python train.py --encoder_arch="efficientnet" --encoder_channel_attention="se" --encoder_widths=[24, 48, 96] --merge_dims=true --max_grad_norm=3.0 --max_steps=5100
Rows from block 2 of the decoder of a small segmentation model, named by matrix and row number. Rows with one number belong to one channel. Each number is 128 + 24 x the weight over its row's rms, rounded and kept within 0 to 255. All counts start at 0.
After each channel's rows are labels from the 100 images, of 14976, where the channel reaches its highest value: "top examples" is what is common among them. Only what is clearly more common there than usual is listed. The data: rosettes with rotational symmetry.
# convs0: first 3x3 conv (decoder.decb.0.0.convs.0.weight, 192x192x3x3, each kernel summed), inputs 64-127
# convs1: second 3x3 conv (decoder.decb.0.0.convs.1.weight, 192x192x3x3, transposed, each kernel summed), outputs 64-127

convs0.180 [123 122 147 130 125 112 124 191 139 108 132 185 145  95 137  99 134 154 116 170 126 138 141 128 168 115 116 128 145 125 120 139 139 100 126  87 106 153 124 167  85 155  62 128 136 137 109 129 138 138  85 108 134  89  69 130 110 102 113  93 142 138 128 136]
convs1.180 [161 131  61 109 138 142 144 102 183 162 131 125 116 146 129 107 128 104 122 137 138 166 109 109  99 166 109 126 154 143 156 118 131 125 173 141 166 119 153  72 132 139 156 135 126 130 166 122  58 109 142 151 184 118 149 163 119 102 139 144 160 132 142 145]
top examples: four-fold

convs0.111 [106 131 181 113 135 143 123  82  88 143 145 113 121 127 140 124 151 114 138 104  92 139 154 106 153 123 172 150  83 104 109 145 147 115 123 114 117 109 126 123 151  93 140 140 116 162  64 142 157 132 164 151 150 140 114 130 164  88 114  97 128 119 134  86]
convs1.111 [107 131 113 132 138 116 109 156 128 131 127 132 144 145 155 141 141 106 108 139 147 165  99 106 105 160 113 126 158 114 129 130 110 143 121 115 126 110  86 161  87 167 144  88 149 137 147 116  44 105  98 114 164 116  66 134 187 152 129 109 106 163 111 157]
top examples: mirrored; three-fold

convs0.45 [158 120 178 135 134  95 104  88  97 153 136 133 184 113 129 131 171  89 138 103 135 159 154 142 148  70 149 140 116 146 142 129 140 131  83 103 124 102  98 119 135 115 127 132 126 124  83 166 142 142 166 134 143 153 130 127 154  78 145 116 148 119 110  85]
convs1.45 [ 80 161 106 145  99 133  77 141 112 133 122 145 104 161 122 124 161 114 113 163 116 138 111 136 134 133 182 128 112 128 131 132 116 147 120 118 125 117  93 158 111 148 148 145 132 153 165 105  84 121 111 153 129  91  94 120 139 153 136 117  93  95 120 154]
top examples: mirrored

convs0.13 [149 114  97 118 121 123 165 165 103 143 135 140 138 110 110 102 106 116 108 121 170 103 141  97 124 127  83 124 123 124  97 129 105 135 118 138 121 103 148 104 104 109 134  80 154  60 174 115 126 155 106 130 143 105 150 133 127 164 131 108 162 133 130 121]
convs1.13 [142 111 144 138 154 124 211 122 114 165 143 133 158 129 137 132 136 118 152 149 151  97 151 154 141 107 173 131 127 125 144 131 144 104 126 106 138 147 179 100  97 137 106 147 176 125  92 124  73 145 134 142 144 143 157 152 124  96 117 135 138 125 131 150]
top examples: pinwheel

convs0.142 [144 138 139 130 119 101 164 136 112 107 129 144 105 113 141 121 140 127  92 119 128 140 125 141 130 111 135 130 125 191 108 131 120 112 112 137 124 161  95 137 156 159 154 179 114 126 127 138 125 126 126 114 126 116 110 108 105  94 121  90 114 145 126  88]
convs1.142 [154 140 161 151 118 134  75 114  90 160 105 114 122  84  93 148 132 157 145 137 107 124 126 119 139 125 121 104 113 143 155 115 141 101 148 166 155 130 181 125 141 102  75 121 132  99 184 141 170 138 174 140 138  99 117 149 101 140 164 141 146 142 168  94]
top examples: pinwheel

convs0.89 [132 139 127 129 132 121 120 129  92 131 126 129 137 156 168 163 118 104 155  92 133 101 147 103  97 174 141 128 123 177 118 134 120  88 115 128 136 124 111 133 122 120  80 157 135 120 160 127 108 181 114 138 107 143 133 150 181 176 127 128 128 126 135 150]
convs1.89 [175 115 132 116 112 121 149 131 113  88  91 144 115 118 124 152 140 123 154 138 128 136 123 181 138  96 132 107 131 122 152 127 128 114 126 123 152 128 124 110 118 154 129 133  95 143 115 119 137  75 148 157 125  90 107  96 106  62  91 130 128 141 169  99]
top examples: three-fold

convs0.126 [164 132 136 140 122 172 127 138  96 135 123 123 133 121 139 131 145 134 138  67 108 111 133 120 113 121 163 123 154 208 134 142 136  99 103 166 112 109 123 155 161 145 115 124 125 117 155  95 118 177 144 132 116 163 154 134 154  95 144 117 111  94 103 110]
convs1.126 [140 135  81  89 119 113 198 139 170 123 139 115 122 144 111 107 148 120 122 130 110 142 106 140  98 165  94 139 167  73  78 123 157 137 123  98 179 121 174 132 121 113 139 117 111 139 133 118  61  96 147 179 147 146  95 128 120 152  98  75 115 132  79 156]
top examples: off centre

convs0.187 [111 114 115 128 122 163 139  70  96 133 108 110 123 131 113 105 117 162 159 109 130 166 130 135 120 135 167 123  74 133 138 122 110 128 130 174 133 143 132  91 177 142 144  87 136  85 172 126 113 119 172 117 120 106 153 120 140 143 131 141 107 109 118  89]
convs1.187 [156 144 116 119 132 119 140 117 150 154 164 113 140 152 154 120 104 121 114 130 129 119  99 138 145 116 110 134 112 152 131 166 131 123 104  74 116 128 167 110  72 106 149 127 163 128  83 132  43 124  72 155 159 127 115 147 160  96 153  92 108 129 148 134]
top examples: pinwheel

convs0.59 [118 122 133 158 137 116 112 120 115 146 127 139 124 143 157 121 118  81 134 123 123 121 157 119 123 184 103 139  64 139 131 133 120 114 126 165 126 132 149 107 151 152 124 105 124 129 115  90 126 147 129 146 125 145 222 149  92 183 141 123 160 140 139 124]
convs1.59 [142 142 111  87 112  73 140 102 172 112 117  98  94 159 129 113 121 124 150 151 137  88 151 170 149 103 132 159 146 125 151 123 130 112  85  57 137 118  99 117  93 100 147 133 125 141 135 122 115  76  97 176 128 104  84  68 146  97 104  94 159 158 116 111]
top examples: seven-fold

convs0.149 [115 111  64 137 109 117  86  84 106 153 107  77 108 102 135 149  92 122 146  44 136 113 116 134 132 116 117 107  88 118 136 117 150  83 104 135 109 128 121 147 119 129 192 115 124  78 148 114 105  92 122 120  97 116 145 162 172 142 146 136 135 154 138 129]
convs1.149 [179 160 150 122 144 148 128 123 155 136 146 138 147 178 123 118 116 111  98 120 143 168 119  99 143 129 118 136 156 156 141 127 106 143 156 103 135 119 130  90 105 123 158 135 109 131 135 146  99 151 127 155 152 136 114 165 161 135 151 146 135 133 155 129]
top examples: four-fold

convs0.158 [149 148 134 125 145  79 124 132 104 133 144 165 101 118 140  97 166  93  86 129 134 101 120 100 134 141  91 146  76 183 129 132 114 104 129 129 133 170 123 137 121 182 130 139 104 148 113 120 146 115 116 116 140 154 126 112 101 187 122 132 129 142 152 114]
convs1.158 [125  94 201 153 128 100 120 116 150 135  62 146  97  81 105 130 100 154 104 128  94 101 124 141  96 150 141 137 126 110 134 121 112 128 116 162 118 139  96 142 139  95 113  80 101 134 124 127 248  94 165 103 128 130 125  90  85 129 116  86 146 132  99 172]
top examples: mirrored

convs0.16 [140 129 120 123 119 138 127 139 163 112 138 117 102 114  88 135 125 112 149 182  90 140 127 101 152 117 109 114 156 185 110 143 147 119 166 129 100 132 110 143  99 174  95 160 117 151 121 107 139 132  74 131 126 107 110 130 132 159 137  89 135 122 121 138]
convs1.16 [ 94 129  81 122 151  84 134 127 101 133 115 127 129 156 168 158 145 129 122 133 131 113 141 120 136 107 112 135 107 108 132 129 158 124 102  92 150 131 151 145 139 104 173 124 132 120 118 113  63  99 130 125 113 144 109 105  98 139  86 116  97 173  78 150]
top examples: three-fold

convs0.8 [142 126 139 128 149 117  99  85  99 109 122 131  86 124 138 157 140 102 183  80 125 122 129 120 124 101 118 133  70 123 119 147 152 154 115 133 111 155 142  97 131 135 114 123  98 138  63  91 129 102 101 131 129 139 163 118 128  79 120 113 130 118 109  76]
convs1.8 [112 168 140 142 123 107  99 147 102  76 131 122 158 105 155 131 163 147 120 131 151 132 139  92 105 137 111 112 126  93 109 131  95 153 121 133 165 123 112 182 158 113 154 128 114 151 146 135  39 117 140 112  89 111 120 131 151 129  87 103 129  96  82 155]
top examples: mirrored; dark; ten-fold

convs0.147 [ 99 103 117 141 106 152  98 183 107 134 103 105 143 116 101 115  75 163 116 114 141 102 135 157 144 132 129  99 113  68 135 111 142 115 131 111 134 153 129 124 132  96 146 101 166 153 103 102 104 147 122 109  93 142 131 131  93 126  97 104 144 123 124 149]
convs1.147 [130 185 129 105 137 115 144  95 135 135 121 110 120 132 144 136 147  81 113 129 124 120 125 111 120 131 130 119 158 110 115 146 173 100 134 115 149 120 114 166 143 159 151 129 114  81 137 106  24  95  91 149  91 127 129 141 137 157 129 117 120 132 136 133]
top examples: mirrored; three-fold; four-fold

convs0.19 [117 148 106 107 129 166 141 163 149 110 123 128 150 148  99 114 160 156 131 124 163 101 140 116 157 120 142 119 157 125 138 118 149 178 146 127 147 116 118 142 143 164 128 156 129 149 154 131 141 116 177 131 131 159  92 128 129  74  76  85 133  97 116 156]
convs1.19 [105  90 170 129 156 112 116  98 118 176 126 135 115 135 119 167  95 144 105 126 148 110 119 108 122 119 184 149  93 106  93 127 163 110  95 130 126 129 102 150 121 110 121 104 122 126 108 117 114 148 148 125 130 121 118 126 141 150 185 119  89 152 109 119]
top examples: three-fold; four-fold

convs0.133 [123 121 143 150 135 102 156 106 142 145 117 104  88 140 150 154 132 104 169  60 114 194 160  94 120 160 150 137  77 121 169 132 124 145  98 141 139 104  88 146 139 167 153 157 114 116 131 164 122  93 160 148 129 123 128 113 118 149 135 132 144 138 134  89]
convs1.133 [105 150  97 107 137 156 159 122 134 153 192 126 140 130 135 109 150 110 159 142 147 105  74 174 168 131 143 141 145 129 114 157 152 122 115 131  98 119 212 109 140  78 117 153 147 141 112 131  68 118 100 159 129 118 135 132 100 109 104 103 141 110 105 138]
top examples: four-fold

convs0.113 [160 139 138 146 126 139 128 135 127 107 134 166 146 138 127 158 160 139 121  99 151 102 156 101 134 137 102 139 149 173  99 162 172 126 113 122 125 114 148 114 120 102 105 141 129 171 126 137 140 123 158 157 140 129 187  82 113 113 155 121 160 148 157 148]
convs1.113 [167 151  97 112 103 136 155 151 134  98 119 138 124 127 158 113 157 103 135 128 141 133 140 134 134 108 141 161 126 110 131 122 133 155 132 121 165  90  88 170 117 129 144 159 135 123 132  86   7 133 116 160 107  87  83 118 135 135 108 141 147  99 105 157]
top examples: mirrored; ten-fold

convs0.68 [135 131 130 109 131 139 170 146 109 150 114 121 131 115 157 137 150 139 139 151 113 139 123 152 117 143 146 120  64 118 142 119 117 148 155 168 153 136 143 128 149 116 177 109 105  91 188 156 125 133 163 116 133 130 171 125  80 138 110 113 113 142 141 109]
convs1.68 [179 149 145 116 124 111 123 117 141 117 159 147 147 123 143 129 127  86 100 107 120 110 118 148 161 128 104 153 171 173 130 152 154 107 136  73 149 127 111 114  68 137 136 143 135 151 123 118  69 148  92 153 141 130 103 130 124 109 139 107 153 108 176 105]
top examples: three-fold

convs0.179 [136 121  96 134 130  94 143 169 161 109 114 122 111 133  90  99 126 123 141 168 112 128 105 112 149  79 141 111 177 135  91  97 119 123  98  98 106 138 124 164 105 112 121 102  94 169 184 142 127 108 132 100 127 124  45 116 130  77 101 170 126 137 109 137]
convs1.179 [115 134 110 118 155 122 140 111 110 164 155 130 137 123 149 176 144  94 158 113 157 133 119 120 116 157 111  91 111  99 143 111 169 114 173 152 126 149 160 126 129 126 126 159 151  81 113  88 110 138 125 135 107 158 162 156 112 129 155 111  98 143 141 126]
top examples: three-fold

convs0.5 [146 134 102 125 122 129  86 122 130  92 141 149  97 133 109 138 102 178 148 112 126 119 132 172 112  82 131 122 136 164 142 120 122 139 160 124 125 113 101 152 153 129 138 173 102 118 111 116 133 124 116 113 127 101 122 127 115 107  98 122 116 112 108 103]
convs1.5 [159 132 159 131 130 103 148 123 170 170 132 141 114 139 132 130 107 116 106 165 135 191 100  75 138 147  75 105 145 120 110 144 157 116 120 144 161 122 143 126 120 143 118 114 104 153 116 121 169 117 121 117 149 128 122 116 119 134 145 135 152 140 135 146]
top examples: three-fold; four-fold

convs0.99 [119 125 122 140 111 102 137 104 129 150 128 132 139 117 163 155 160 157  77 125 157 187 150 113 167 125 159 131 121  97 137 117 143 100 134 115 120 141 101 142 124 182 155  96 139 146 149 178 118 136 154 133 107 149 158 146 145 125 173 156 133 128 136 141]
convs1.99 [ 91 145 103 109 112 157 119 146 132 126 150 154 120 123 123  87 150 141 152 106 135 136 137 138 127 106 158 118 120 114 138 142 124 118 120 110 144  96 125 125 145 112 125 164  97 138 113 121  57 136 139 140 115 126 155 122 119 106 110 115 122  57 117 133]
top examples: off centre; dark

convs0.188 [135 166 175 109 166 149  92 133  90 133 152 140 138 140 104 101 155 164 118 137  96 109 161  96 123 141 157 151 122 126 120 165 117 135  97 123 139  91 141  80 128 131 127 135 157 121 113 143 161 125 141 142 151 124 151 141 165  70 177 160 133 145 132 135]
convs1.188 [113 104 112 152 165 154 112 145 165 116  87 138 120 140 106 120 113 120 116 146 106 134 155 110 117 135 129 122 162 148 110 136 136 115 147 101 147 116  83 131 132 116 119 106 112 139 143 127 120 104 173  99 127 135 127 125 110 134 107 117 172 126 211 134]
top examples: three-fold